Rows from block 2, named by matrix and row number. Rows with one number belong to one channel. Each number is 128 + 32 x the weight over its row's rms, rounded and kept within 0 to 255. All counts start at 0. Numbers have three digits each. After the name is the row's rms in percent of the matrix's.
# convs0: first 3x3 conv (model.blocks.2.convs.0.weight, 64x64x3x3), inputs 39-51, a 3x3 kernel for each
# convs1: second 3x3 conv (model.blocks.2.convs.1.weight, 64x64x3x3, transposed), outputs 39-51, a 3x3 kernel for each
convs0.6 105:141148054174137148065175174124190111132153113124149126146150125142154099150117144151081108099144109139151176100109114118103138135114136104125159087207085145102192130129094113137159109154051100134064126195144155131126130114159125113125096191127113129095090189132129127108107131148091206090126160108130158132138103141114176112109143103135109077136194143
convs1.6 097:099132158190088076047127145139173116143093126083147182104145146060132099142070132108142141110166150126114172166093090117133131165120128121128088156116093075110150151071156146097118074166151114130121085136093168108120150113122123127130155148132130108144149116171158158109133126119125047190093181113154072134135090111082110129210061125142076085114126137
convs0.7 102:136061107134077138067135125123100150145135125100139125153157109132174123150136163080197109114037132166102173143155143124122166133105111129174150107113107115094095159192173156152051148116102059154187188073070152103178138118181145164144147111118127101141141148109110129126146123160139112088149111128125126109146096133135103149136100102133089119142167120
convs1.7 098:088116142111129162119153174126102117108155137121141111116070115082187086117118091107143075141105116125177107142115134090144097098112144177226144115054113105120152146123137126098132108100130150112085157145115107171117128152127099083142049112145132216124132109094083184114202139182173088152085103125116132203066229104116105111113109176107138165096120151
convs0.8 103:161096122102108138154141173090123098158138145119141107157160086144067209152136109113086139105188087158066160135100143133141103137144129142101142073151112148109186122153054184229035081002227146060145058132157183145094135124103165123080107133104162148133127123155110143128149112137107107143109129132078102118135144132148137120184180088061129161170092126
convs1.8 100:072137143120181094120114131170133113060133118077144128139140135045117148176163073111171153135108206082127158071103200162123102158116110111104129136114186115137102111138167132105116129079154090099158084116121112144061139097127112171161195094083118132143103122149131141054141087133204159157077167122172166102083154092172126122150147155083110052152153137
convs0.9 087:130117114175148113130121144137116099142157118085117167085100131149127165085119156121066158142134053129100166115097103117178154097153126130079129143110107095155177121131103112089136058156108112113150098106078137113134079116146105052116230190073100195093171078129126168158156120111150117132140154118111137142121212112131133116170126111124098127147147156
convs1.9 099:095120142138134185079058094124113106109117123155122133150147122168107106166092133103106115121137165093127156211102103138203086152101084132101073172168124110060102114150115147108136124167116114166146084158183165140151138151160152161160135134149148105123111115183139034171111114140070137173059122106174066082162135104150143126145145096133167118157124113
convs0.10 097:109169165132205135122098118133101130079158163115108137111120204152083118112129146111113165082170115096200064116091130107180117136153126164103116160095208128043184113126108158170040095124089134094115135183117087088106163105115099173118116061130126139182118087163114075145147144157139119147122168139136140101140134144094136167146051150138130152092199133
convs1.10 101:123162098109120145150116148171217091145133148136160120150154170153191119167126160172155121169098148127129115111122120140185130156103155109151110098147139135211112125109150162105109132150124125089144153148140068127101109119132125138135163067154119099120073178055157119194122072129107130136057212132131134130076131126157065128152168103121100147170098120
convs0.11 125:114135171100102168096167131140102116162112107122120124173116110066148150144139121121097154106157110102104168099170105198100132167129102124098128160104136166077135144150117132144084153091152117160124142116094151114141110096134143129134112167118190047153157109138117147116124121153115086156115122133121098127129120155132111142129117154116157093089159129
convs1.11 131:183107153204112151151131160142141092130110139172160102138115157083151151122116145108150179090126187135158146105139108073122111095064130148133123137105148170138160131098139139153135114159126074096098067138139091141100143143144084168099136145145125110103163134132172131139167135140143239089147174139167153131185138146138148160142152102149158097132123102
convs0.12 096:112138121144092133122134131129129135088120149127179140083103161131165034248118149121150042183150173177122044136086119127167104129120070118172075108163094157119090104091204083244090128168081158168135116094141129162103124197108095096097156122155160236105113070105118099162151115115126088158153130102138180129143123081140112133116181134124096146110104139
convs1.12 100:115112159162139140092149110085105135115101116093176095118134104205089087127114142174100107081118124180141119181227157147092121081114136173121132120081164171141063132116143141102112088084173141077159121149132103164059138121143106167171152105106068205101154134132125084185123099067109168147107122118168158167145095126143146093121131147115085098132144138
convs0.13 098:124130148128100131119117127114156129081131181171142106118100116131188159168095110097161095029111183224160087167108107091139122133123107137172119165131114143157129191052173077197093135127107109084145142099137110172139152093085197122104122086127140100159133133135126068118113148142128075090096161108087139163152110099118152135147163169129146139118104080
convs1.13 092:170147153141104133106156127080178119142055095115102158174161136058109115162120119151104121107173177097128129135141129184131151123178104149139070097136096139076178129083127114122112129127167182068160095187102115113082161052130110255048177016128136144149161081125161176084161093100132206152090074181137126123187083120057128133148134136126100110151154110
convs0.14 097:147114126125129128108111130131131136107196114131080120147118131106115115114120149137157118141019166112255116102068139131133150148174133147085147116119089140169090084179127139064113115189104155154098089123164129146115097061100126107137159160152096153135137138083133084115090107131122135121099143140137105113169094135142154165166171141076145069150113133
convs1.14 099:120149143145159120147090089119177132108121114104108152124179186100165105155083136099117114121142148152138137104072137057087092055195135159126132125149172104154137120036138133142154128075141136087168157094123091132137119072142181212043016135110119151091239124157090100074101088150127162127139178163141129143122119086115111092151100128108139120123168146
convs0.15 095:178123137106169165136060171124153082138106154147153144117162162111095086111147141168093138123162127093088136107121094131143175118125145101183075146151168154089089067135098138097094152130146125116124174156100100162179181164124061178222088075155169165174162085108079142198137159121122138126145140120133081077100113131154090106102139101177136159106133158
convs1.15 085:165161129122111122118118136090127123136084138116109122042148192112137159063132151143155112121100111171142103128159103139078132123178122138122123113108117191208095111141094110176143183108129115109139093047112167169128103103114071070170146129131053108129130139109093111065156085113117150118147110126231100119092133184135156130157076144121094093062120126
convs0.16 095:104132111096138066145124183131158136144094149119121166161159182155093156163111099142138117178149066113155156200082055118099129140130147100140107146116121167141126130255095128080121149122103185221153143122126116050118159162118088171114151033130150118093166062143114203123142055153098149084135177126120119123119138086136130138118197127129096087121178139
convs1.16 106:141110127141086087255153224134114134135102142153135087111131111114166143096147128143118145126137102124100089164153139133150163140197175131144155153099063150150163142135138125068117140180154109130111140072146124145114134074091160189171105208153132138154137082110182201155177120122125115153131150085122121115129147157154078166077122159159146133126126104
convs0.17 098:156058123117081158175121128129132146091128117142141143161159159161123155142126116152109167186106105084177141131115079141144174131090058121112169135107125147113136080191146139142126156103081205147225096100144113085112134099115141107098144085096135148156100130098118145144146117149114153136106135144149137157073169122144095105150073129132099102155116114
convs1.17 100:107146119099162104157143114115139113143097097128086134070134087127145117096107137104146122133145136112077103148150195089126156134162190190147179074128050154146142144123145120092125151151159131174128122107144103130116109171073118132133120213141139187133163057172121115122156037158111118078125133159118162133082163144139076139106168128183107113112147119
convs0.18 102:140102199122101124147159115148109139116133157150103103116137137129173119129140126148142116088105155124034117099147104148095137115157116163119148142069134102176100122060255122127090152133062141127191085067133094240105108170119125070154125116132115138152075104151135068147119143175145128140144069123093126131138153145137092171147124116077165201113130163
convs1.18 098:123089093159169150085121092099152122095134151159124126137151091140061140143095155139125153199108169122146139099127157160147096143156166176099135075203088170139101139139142145147121099081140142105193131150145117145120150151140119064066153178131075168151100135206109091182172107120160180043071076175097097138139114086091104132101150110101085125106139090
convs0.19 101:105125142137101164118103125132154142112124094138124113129190134163059089109150118167156122063071165161125085174133151134100106135137126162096125123131134108132125089212125139097064120063187164092090196099162092115165083117138156106134172124151117107126172123116091096114104162109134084162139144121130113128117126106146087180171091156093108077141121190
convs1.19 102:097131079158115143113167135106172129141110106162068124143153082198093119106148117140176128100110130147171075176101087114172113139083093112147073062160124135120134089187132155173134075121114133074120170227086065128135155086106108141158078088150115158171148122107132173157163154105125139148164109135114093094190128100129160149141155145138100143131109161
convs0.20 091:126051119185093146081121115126165123181095114141088143137130098131076174113119154162100174053107146110123017083118135123128201122106132119126132131145131132125117218108052063158191143147076125141070132088108139140133099126134172155097141118115139084197129132119131136118132126135096106164150085142142094097129179098139096154137132101095164165161092183
convs1.20 103:108134133128140111132206107136153112130129168087157140074126139142104188170152171136109145162100121167203147145221146044141131106105145088116130141095140103123082203187130100162130104116137169118119132138088151141127107126160092124132134143119137085173106133149077157106137148121140090148157120097178132124069078138135154055110172155086154154104139129
convs0.21 103:167125101149124093127131114114155076125166131094082135085130120134067193111136084059193138173121069082145252109098156130136069137086159092093142145158112116089208110107139198093117034175149089127140156162115132080187110101163106138181147170043142207124136166159129137164136102142113154101143158145127159092152115148167117121115155160086178139133080108
convs1.21 093:136178107102162100139113110121132111076141143095114190153133166136173151120060171120112133105130153110138138129191092171160110179083118048117174098168098162162174149141116082093139156138136130179167146090165140126080199121199170098138121113123136137116026088122118107048113105117128146112078175143132127153167064122131102127177098148215090156117082123
convs0.22 103:160111148145108144168097133083124097113185133118091130132120144162138125108103104114174120118188125081094092122105109105126107111165151109138115176129075121133133084186098137065192151113128154142124090119127132147142157087128132189109112118146116104168172104125112163133158126159146131121134144098162106124094219145148071163144097156095150164109137073
convs1.22 091:119157132131117129110104101146088133105161100123122122106131066156130116149104123120166082083107136207104138076122205201117098148113123115171128111149082148060134132142127105174113120080148149153185130115088116105118121125139117098110090174139064116137215083095123164160132094124189080096098153123139108104024095141139112172126117147163125099054204125
convs0.23 096:106151124062121145104121113124114106112145142135063112173156151229134126086201121104127161117129104165135108130109085109089137099135148109164096138090133156165144145173170204037086066201140164197107182141078120115146148126094106084197106152114088133129100162092129147146138163125140104151138127128148123147101139101103176142150188156156022151152177129
convs1.23 094:134140195149148130118104164115161102136102118132104124149114101077126062085116126115196096103139124116131077132165183091164108231145185113115123177078127192117110161143136139125128094146109106117151115133066135155124138075109039129153115159190091096170189126132115145145182125132145086141126110126234138150100166122103054134146129160082163153118124137
convs0.24 097:113153104109098137144133126136075140107101150169119127138122071134143135118191119102111111092145065183129148108103109087156096121162139113155164133093096129144089095185034216073157108145105129136138147085111109185104120141177131015163064240118182136126096114107139130151150059170081196106129146152137130094082121168105133115160078151098153162138132128
convs1.24 096:141087165146174136115095090124161056127099153115123116117178123173100110111111171111139123137193107156117135094093100154120120128124137141094130156203128122122161161090138115127113098105117132162150120110137151097112154160127151105147124152173079127046107161149119108177056065142068174090160087180120166148097156162140064115137138118068121135123139125
convs0.25 104:110125157058146126130126149164107083177106113129127095131081126193076203186078074208056167221127117046105133121128141113145129136095142100165178129066184099147145210121056079199127090069175094139148121128112139089170133166097142095148129090159097137118123134113124120111116118141123103115121111141095127156179120112131127123097148119152124126126098186
convs1.25 100:161110146092137120121127131122108136103146119100135100163154087091153093090183103110131144157156166134058124103131104124122205125142124083156111159153079104104163158141147118090161164072174143178192067146094118167071113201145072125089040223162098115106175086132205114224105135118174121153140123163146140115152100106084169099152139099109130124137123131
convs0.26 107:097101187146107154109139135104167141114115129124125133116121093128111147156149155117166152100255045118051129122118150141176082130147113106133115095190148080120098070063154153164086125124146083149073117072175202063148091110113147159080188132096142123096101100153120100133148131123083119160164056153131115154152097150153124184123110134055144166137087072
convs1.26 105:150125165079169107094140102118132144108154111109089113136131068081120141122162198172108150075169135136085090098118079165073152098209109126125166088048149145124141144135117118157109139102159120149124189139077097084125146105130115207086114116125165128127122135197090126128148145097111163159126112104093133145099156077128178096153134133132140115122072171
convs0.27 107:133083123089196112161101118160081149104126104148138108137082126188120097148162130154095116151131136089221070132109167150134140148087082112134138114087082121134133137242007137150166190000227188054121133146119105157111141129124135127196140133091061144181192121084136085148099124101099111158125165123091095124153125115155108156158117097140102188150083158
convs1.27 102:134129105146108132158139148081157152135094095125101139090103119185119122128175077139132152127131096181109158135091119073184098059116103140092121176095192093163148119136106108104122156122113220130142156088188128115062188117113104111131085128141063114122137096157098133127085147115127174071128164165106133121099130100166148152140129163129085111071181118
convs0.28 102:132108096114182155138151121140078175130184066127073133133117130101117140167159155132092127149153104177147103104140141127150069110064176149088108158112129133153075109213109151068119108173139126161107187057156110107156145103100133114172081193089169086163150161060108134123079107133123160116122162106148127128125123056099140106064136132101125112178132138
convs1.28 091:160083078163075203126129121131128130085128144173083090159144059083132101090051160065083091129154123150167120101223126249151176148108214127107153122128161168151102159140122123128105121126123094221176173080079137156126113164150137084121125124158166145100140121094100159130126071070102093115142138165197157183162123140127111122112215135194035127114128175
convs0.29 103:062119145101133101136135186124112117138104099106150131115107130145169151108093136111170204166102057135071186124165138130077086116165143159180144129071170067127072196088164088093095123167074141124186138119123104122092106061073119177116110178152071089115112151098144118116096132134131080100135120178149120173108136117097136085206055137162100236093134043
convs1.29 109:083085104139180103133136165130112158113132084099096116135252140098100159147169124155102098148159111136135107099065071135110203125123091137129153086080104161132131117143106131135176126107100103115106123170106120087113147114100113098112147155186200183106117113128144136166129130112127140188147124098065085092170173155071161157145078148072121158110080174
convs0.30 097:115097115115120111193088132080191085138098128156086145116121143161185105102116130169088118118177149136128118148095103128146180137088138168121130102149143108102113157139159162101190112133086146171145148105140088184113163187108047201136079157125108127084177158143106132095097103168133130113113174136151142127178012196128158103123085132103127154176130094
convs1.30 102:131106112082193099153167141125187127170084136046140084171121108100153062140109177131119086121119088119127164127097152053081110148184121117147209075116110105129071131141100086096154111109080149064099153138089082105124150099108124078166135099123162207151084092098228109192140134116163112112158155181085149112114178108138089146150132183089111147126145153
convs0.31 098:066242173147077146127088063116108125107135095132094146095174147163109176136120096106127132135095095122127128115135147130112077106152112140068179086126183150137079101124161163101091116143145144153131115142161098129115106227126158142052130164123166198155098106148123040098137167120108121158126129119073134085129117177150110140169050149161203070155131158
convs1.31 090:165115139129156113126124111123126126165189100084103128143129087140078123071130127166158113135129171110156110151130168146113125098177120143125087096138084142107127158107161167135131136143162109137151110140068113114123143125110105127056165092135140162136162104123041134127075098129154075171091222128167132119102087176140155120152105141128074094152139108
convs0.32 117:133130116131089089131154142125166086118111081127160118143084183176103131135118121154094167186052136021175130127101077152118134150100153134125152121081127116173131172100149120213074179022212162161111214000142140097120137167091131083137166123118146089144088125093107122140137143140135114139143126157182134148129130116103111101133163157151122039199144107
convs1.32 096:113105144109163135125113119134117103152090141087099135105119150071172046115108169152105097173137155153130107129138154093121090155159136155109140135147137051150122132125103155081105064150141109167164176070095111145161157147118058062109151178166131095139122186137132150142147116092117127147139112151167151202122164067080102120109170126098111138154133123
convs0.33 098:087081147145165152134105138115070151058187118135118094115106141102135124098122099128155111090150122135147158178179172144178121093170158135154127131151091157113154078074113088213195132136120049030121111174146185079128162132089135068106119124083129113162126106127147121135088117134164171095083174105160142141118105156116123112087167148120139169119195134
convs1.33 118:122180130062146142057198154155144135112168192160110136170128113138150125098114150162133127135071118118121170087164189092227168108155156123178108086118093102112136116145117142143015126091120157144120143121126160121159204169142247132000210159024131124142143143130113182207143169147153123100173128191143087097146111198080184088158137153145104125130140153
convs0.34 092:115130119163125112124141136107128155068150136153126104107184132075105144100086106176070138116137129115130137136107113088150127118161159168109118095124129100152119104187136131108043160071147119129121104096097099102152170075121113211070106112168115185118154067139151151158184125134157121144134141131079148093107177130108117091165095087161205109087157143
convs1.34 093:099125098116173111188152155137140117158157165130104138135164133148113146136143207162187167131067075146063133125107120107175163152081152059083094116172154172162111133138112136216119104134147126198108157077146143110120119104076130108114124135120171120139193167143080154084125147131120095178149112104109033145168143142146156171154132150159111084107124097
convs0.35 109:117142118157160156121084163130144130153103129142118176162081117184101127115149139033147126158125150112137114132105107144102159130129148132119115128160110081131071194100107131137112063161146148114151143133142169109083133142093124098115135153106120113138156135170093124107104164139149105128108150127144106112072182153094170120131111130140108151124113101
convs1.35 125:094178127151091143152080144158100127147173113153158142099131129164097118085159113111132102092159089136069154110080120125166131103191131138114169146099090106180097085135156102151143155089142098167078117090141192162085044221090193071099157083163133137134090110157175121064116161136123113150136134094164130133117105152115131121161118147088123132146165095
convs0.36 093:180092111142086158105151111138151120140088152152139121097114154115182077124111143151071133147165106160146126110130124156135109136105134145134082094157171189081146139143104108173145118126136069045155166235121158073115118046140137255095138110110095117119113159063152133113091117128126132133158098132116117137143158118121105093107145121107177203123108086
convs1.36 088:093123190175155107128146093134108135119115128166110112139098133166066133080112187141148095137116116144114097128162120161064162153181155113171116093088137086141146142166126101104112133072169166207140158114095108102144148128136126032105118183190156167118164077137127198185118131084182106101160155155187157152131189116132105125151128149109152167074164148
convs0.37 094:135143111137095124113145120088173150205061152114136083088140105154105180126117123162123129090040128163116121166140124092158172159105130119133139145080126138090178219121091133183040069139191098120255173043144068158099116108108128178074159139108129165065127158156099134153160144132086160122091176085135080141118126178134119118081225156098115142138067172
convs1.37 078:098100185132153156132168125129126140077126134228226119099098142139134125141098136130117160187184134133085134179030171133145119068129102135180130131159088133099081151115131166124088161186092135124099165194160066108170090106180189121072180074124100151146159067139106114170139126149112091137139167124186105139140162142094131128086128162161135154090145129
convs0.38 113:096142111160106117140097138115116145111149122178103119152063163095204081102100165240012158119205070054144158131156081123117163106155143164119142125085187116124104081163123074200105182101157149146055064186161126076176127072133107221068130072176156108139133089126102139068117162086144135137105137062107173130157100165092156120154049158120157114126165093
convs1.38 087:173186078119135105191122144093148150155126148108124095146122118148116121119125151183081119073173116176121114178131096038113122171114134128131090122175100140152121167068149117142083074114148156071177075162130162095128251042061036167083056187169166153122124139139129087110187105123160106061143126144128158131124094127130103108173076142124113148153119159
convs0.39 094:088133146168095115190128110137094099119116144114119103105223134118106157075108162132123147125123057124136157145129105128172119092142118126121065137108177148153117057166145133122145144129079151168117163102152083100152159095168110204130080081112119138144152086125123151141159112138161097151151125101154167171115072149102149088116131187117098108140149111
convs1.39 101:071152121113127140156162129129155126063106128184140111131054111169133128171062179116150158167076172123087090157116158132118142107151139145161090084117160190132085144101153156122092139142153110209112145141142097068117120029140130199123131168123111144083119119098109237188147087084108185118154145097140171124080158182112103153160167098111100165109191139
convs0.40 106:111123137129181143101087117138108143150090187111103103125129131144120101194046132129117139172186108161131090129125131130144105175124123136137124093129088167122122105146100147177100102102139130085141113159117130117064146160127139065156134117180123111131141129117131122130118154139101110137142175135102135115137082055164095201133134129150122112111129166
convs1.40 102:122101155098143140118142111153168128178126105147124136199147098136129179169175163107125154102152078076092114177149081154089154097153101128100113153090129127122155129152165112134115141119113111203163112113120097153134129142137115165124125119112147102147213073190114145103097135150054155149151137117180121081193145068158118167139142129132157123145125152
convs0.41 084:182142100111101187196132131118147101097135148116117111060192159075060075159084151110095104120147116064139151096148117134138156082156124110076146132172168065159158150084154131102111125171102156119094164145101119180159134153116102114136187106119127100145099135113128183156176091089146156134107194198131118135135116103126100152060140143169119107111126135
convs1.41 088:104114110159109111130143107178117121178193137143072142188154106144143070131123083159094157152087155155124114111109156118048160154110152118135126170109085145149143147141123162111188153163130156185152109138165138169116095160119057153103097067103108170138132146141106158173132142138122068150058120134092163152156148152157129141203214176160169150136134127
convs0.42 081:123170123040118135090116184164142116138140156127141086139131116123087127121145166168132102062093109137149169162127143134130104142117164143104123128154113086118138158158154149123079105123104112126156147099085115104132107153084199079108162101138135157105140143132161173138182101152161148098130131150099175166137095148127139059146082129178130112149129078
convs1.42 095:149119136125080137169119164097117125183255104185078139127193117176072127102168084141103122128085111117157120149119143066127173111143113099102128142102103146183157160126132111130151140129103159121106135151079142081159129109076098159074137120101153102107206100104123168113142151163121122145174159117118101147145138116079093155100165149143099136122088089
convs0.43 109:132155127075175141164125069132110159121154126130089131110165169109133096070150138156094107122095200151201097107159127132095142103163114144095113144035156172246072129089205099196045060156212083059118157222134148098137137092133148131141141096141106129131160123139140135119111146134181140159092121134124161076122105149066160139071158166192114072133164168
convs1.43 109:196083124130144133154077097143164099144081077081120148168084153136116177078083131083106130141145133141083164172098165129129120099116179181089068095157157173155121109088128149088154122131108106124151132067172152099102126145130065195069163208109121113116132073122132216160106138173093135088104134132155042158129226043092035173129179049056121105148117127
convs0.44 092:158148164114121106098083173138137135112161097164130146128139146154139118095152087060105136182162087158103133129117133140124120103120112157081169244168126077243106177092137091089137143127085132069143088148108111107128150081150172038234108198092139127105067107115159119091108142142114130126145115125193091153166072135110130126088136141106133108126096150
convs1.44 116:150123176165104075154109168108106131122119126139162108153118118174171096140157159129058067143113100135118125143185137139139133159119147132174198140137027106130064103119120100166084103153112139111112148143133119156149144151144104152133132121095164117080141107093167188088169168219072127127105042087129120224114153065143232206135130156106115123114145142
convs0.45 093:160111109187160132109134184107144123137124076134084174146154115118107137082177086224042131078165135098188106063131121139117126151124109162087133173119142137166115122126090105140106083109141119152122136107095092144118142090069124157091127126132092153106079161136116156140102126121112190129091145115144116105190165076084168165179106147116150079115193140
convs1.45 106:115104219152096058120183046116123093087152135160151116099113183157132100117147133126143113098097216140132086097152151139080126163145125115097136149149093161103072165170118117108206119174112114145169072186055209102147133129104182067145160168175136166056094120178137121175079159136186057067111156111145123135164104103114162096168089107069136153131136110
convs0.46 099:168128143102116203130145107078100149123123114122133155162118108117101146122136091072154080128099127204137085134128121122143105097122108079138147137137075143135126152086118126145084134076139096165121176074181088135104142159157124051189110113102204086122119172109109166145112141143130148119116124125155103144176070127184137131104139157134100119146082141
convs1.46 101:145160120102117086091151130160129149106127094114116138116173076091159144166122145098167151085211051123146146148153107190102158109150146087107140109116177091165123160124134158122185130124129116174108150112124118119164123119126092119136130172129102152082146106171086112086171118090138176077140160178186062095122134131147115115133185132162139165157097146
convs0.47 099:087116121147116122149137091117141105086160091159104109120153139129083105157129165127112200098193024139059114125148083175137168117099096170098096101170114120098101111123175090228149145110104088141192121185086170068161162152142153167163109091192157098151109172137137084136118114125114124119142094139122122077135170142150091170144115106013255126153037122
convs1.47 093:134121127118104103126162155100093102157133157086095120147104178135146095176090159138150086103076189170088123181131078045163115117138135055189118176117095151116108085119126113150122127044141138097146092160120155145121101039162108109109157140116142133092096101144102167099114139115174098166111156140121179150124052161133131140190048179132119131127108132
convs0.48 105:140054095113127117127101137080180126121125144108136147132131103132178118117092114073119099149205140213094089122180123100119132125148113188125144119097085151094126193097075064159151195157114126111084125138098113118141150188144068115157118129093164157121115137099141167130138136115113084131149141116168134077087129141146142146146129092133183082115145152
convs1.48 098:109082117113158127165198142151133138139127064101099159127078128089092229161182106138130174078115153118094108120089124114107171098135109119070145180152092121217084117180127167099119106137135162167163084126126118172143168107183097101181086113163187102061082125148138110099104134098172154195125076096046089119140143125199097140082159148149071163099123133
convs0.49 100:168142154056131126130136120156132123115112081178144121134083123156081165141164079118098121182154098140115130130139125111117111137123111132184186128113127125136061120164111108100165166104105154110134087149163133124096137187136105117098128051189198087170152098167101148101133129176091169150121159118076085144118059169118114160104214130119137145111099211
convs1.49 104:094094113096152145078081104110128118150166154130154150211173151186124133117163137161123137135163174127144155132099137171130189100119074097075078125119062160115107085134112144161119134115123099107142050128190086106120140157146146120142144126129205117137145125163165176163097130075112079120052086060112140137227141125179152121094155086104161112119109107
convs0.50 101:126143124145152136205108145125087147145142101116101117125115142117155124175124135158160148105073119119225133107178121111107129167181111125118138125006128173180127172117071087105166164167094119171108165117113087118137112139124109070151173128130138092125146086140108120160090125131110147123154156157115151085109057111180172130191146120141144090136130048
convs1.50 103:110113122119110081134196073178138118080053187122155131124159133166106118149127116146072101128121185125098122114097113141127136126143182096159135128082026157187212129172117117132126164113163196164140108071127119164142146129088116180084128111147135093134117164135136140082083091097122198201119000149106167078121145136199115021134110146141114148101133132
convs0.51 091:087155114159095116124117124168144117104124118132141156168105184101142110092170113125106141088152132112077185161138163143137121104129088119104136127125214088121117187116170123075143122158051084231174141114134134139070127141178097206139163023070122134122144126052119132193139123171098069119154084144126100137095167068144103145114187128168097129115130141
convs1.51 093:103157107104111115161146143153096134140148098088139149133136082137158139107107141147129128110116171144143127145075158154186080151143132097215140080020092145180163164083144081079189175176161157086136110145110100092148047043218083143102148192104156139151137106126201180117141090137172145154073179126171078107179170174109141125191148141143106123138065100
convs0.52 084:128134105110114133147160125102153080145105165139127184097139101142126116170031144058186068139146127128083220103122085138145114107142113126126158123159132130144109119152156174050104101100127131149113121114176120070201119112093132117152137094214150103176179075133145149156136078148169068129126173117123131124110142159102153108173093133123177106122070172
convs1.52 086:108124110125111098184133147146139112148087133110149118083128170156150125134130154065083137115107099152084138084144139137159186157106161110083118126114152151119135135154106141130065148113109081120148100139127122141130119192133069122150191167114067130136062154086157170084123181030159182138100119138094119146143061118136137170092167126137098108112156112
convs0.53 117:139145099166141098181132132134127163114124114119126143143087120118145121117086144135122091096145158102104193149133127112091137170118137153147144195093103125140085157001149167151136066194127133131118122206047158065110123073173123062173164108131134140142146122154072152138171104155158104113163188095151171130121105128095157122142101090183063148146130193
convs1.53 098:141044174072174136061157115116120110130125129100116120168122167100122141105188139133140101168092127163151084152131058120146132144123085117125147077140067124101143128127133102108111103120117161154120046167119155073083110039122088099122156141172127108114110163089133084147136124073111171081145107118105088142159125142118134116147162131178040106122128114
convs0.54 124:169131148126103130098107126149141162097107141108143139066139124178161161134110121071117137139067092122175101114138110132086130109163147148091139131138122154092127118146130061083160129103110106162090119104143101132088199110150114115129130102108171110146094081153134120110182123131111148104103080155098100140165196106114148112172042137013255076183012142
convs1.54 154:157120147106140085100113134124141146138153100154129137106164093179091210109162099134202126104157122133066120098148148130124125102094129109194131106118138100116119133166139163143108082120173092099125178136083112146171122139050156125139094086225119133131116181120118127182104107166101194081144091149116119122097108168125097139109214100175000236130228096
convs0.55 091:104102141136116157224170100179111130122099126111171122139102138148107135073154162154112107098187125050154167160115157104134140097102115110148099152069145189127134117150065084147140171129179093120113054176182129152140124123167108180119175069034119065152121126094127227156095110131129114138128144168135093162103144099169120142146139131103088134145148145
convs1.55 087:071133080052155128158164128119158096106096123163171143121110143144153101191135143138114158157119157129062118124109167138117112122151111127129105116160095138181134162100112134128152194139177076161140120109167109142132191134093228095113110131123087156130086096181183181069131119124137151190070115140062102114139119118167134142136167134129122126114112142
convs0.56 098:117124150086128098144091127156055078118103046151127177119163131183123132121152124149125155051109156234177080119077095118130127151128121154114094171108131143176079141142168147144193107090115128144099103083154106086123149117130106119149106160122137165128102166148160065102120133108155084099120166116140108098131122154099191138096151123153049158174174089
convs1.56 104:143149157111174180105137080140064156105170129106181132141094115143127172146090115164119091088168159123117099105154210164011079160141110201114128124201089109069077078143103136137158124081118142160204146160110121085111146142143165127117134130122153150127092146118093179189116121170119069087148149208103195179142190135088111108135129125129131125131155133
convs0.57 086:150144127104062120091168142140137151160097115152167162152079106116146125165142185116121128114070170217080119161154147146067100165063091145155121089116157149043142170114145149116171127120078106071180208135085127158110121142111167122130133132154097095131192185088120088128137119159090136104166130166096143118124106147114175157124066154129201103189030074
convs1.57 081:137107132151166137150123186122158136224169110118189170115254165160141080137168120161154121152102126132161146161143147145114174111135056128098038144125196123124131127119152133182125137103102133071120126135155126092142107136151104217156121119067171077153201081133177145151132116123157155182120141064220084144095131102170164184163113164146112130119158123
convs0.58 100:098217106114143078171063126140145087161069164105145115163120125146102094114159188140181130239047081146104189123130107105076177146139146130100126077181133174152121151143158136113091117201083117108181131153109179092097137097113152118158132154115167105127184075102136168148134113104092102157156088151167117094170080141128164119107078191168099131111139144
convs1.58 093:137152147150079137154125140137146108043173134103115113100086120150178128140085098151140119099141069148148097098107140103221140145112209174057098058105144170145126197078160093126135129129084143132095104089111179135136100137141094124100109190169090089080139195125139099122146136136126187096094144160156086135108164084149129136083137152110089134097145163
convs0.59 096:127094099157170072139177096112109115157124195136154113117135121107142134122163108201071192155189115148116100092115107139139116137104121123140126120074121122102114127169157093173097194117120087163129157088106097175180085105162076109136150105150161101120084176160134160110098118135110097153146148099108122115083150129135126123110096106134146145151111113
convs1.59 093:116153135173085135145190150095132089168100133145169150144117116104051181099157103110155166167050107118176184150144104116078154151128098140182111094102199179165102114144097102097147154103099138067125112095144102120103132134098083217068149045108155110136080151138176151099188092113048166104134084069099127117158118168178158150170074133096081086126163119
convs0.60 105:156096128080133089152134131136150077156127092121148122169166122103051136100166064085174130053125108125168179102144130158145109169096134105128131126105155148179141049207102195000113121096252105212104078097106217079093144130130090165094173115105129103150119112135120122132134110145133151105125124129126084144133131087139157128118138119134196091154121205
convs1.60 102:131095072070177151124118121116116133105091173083156097157118113162157155186035113153141111136157102150070182112134129096138073173097136114149105091120106139137172119146129175116114107123147146112163137124131125120105148101119152082140145147157097082151105209148097092128127154118072149090128128178068158112166114157103090107140149139149096141108118093
convs0.61 095:178186094142086136088135152086111077141131111159088097147099113110140106110128141118099146162133081102180112161155139117133124108104143111131156085171090142117181143114122158179093122093140111093146149083128068175111056172078135177096183113170206070069148132212102155149122136149115118087137108132166079131084239108144145158130093108146201120081084151
convs1.61 086:094076116143176089142083112125092137106143090130179127106199109162079078142166110113120171155096128104127124117174084147117123151112133141114154128113156105212104120161122097101091112095146133137158138114127104133126139142109135115109136125127088140138087166123195132094117151085170150160102134119098049123170063119094167114096144153077101098217107090
convs0.62 095:140086152088173103187066169095137133142154056128119182139099128115142152136128099074114091146162125074063136129087109178133189135142136109153168110091093094177138102127180128149071196106212077159090127120107169124120060074128208195006137136137102091153179116118119116127126135098116103137128174099124084134126118103105149122102132132106075146127153190
convs1.62 101:124167130150069165082105101142146130163124105140146174141163104083139131153134144156111121140143075128122148105171111135142073165108167152109091089133147118115142106151109179129089146100090178121110083107095134161128134181128148000031196202173159160159171156141152106089196089145067162143115085083169112189170169144117171142159133174142098136149129170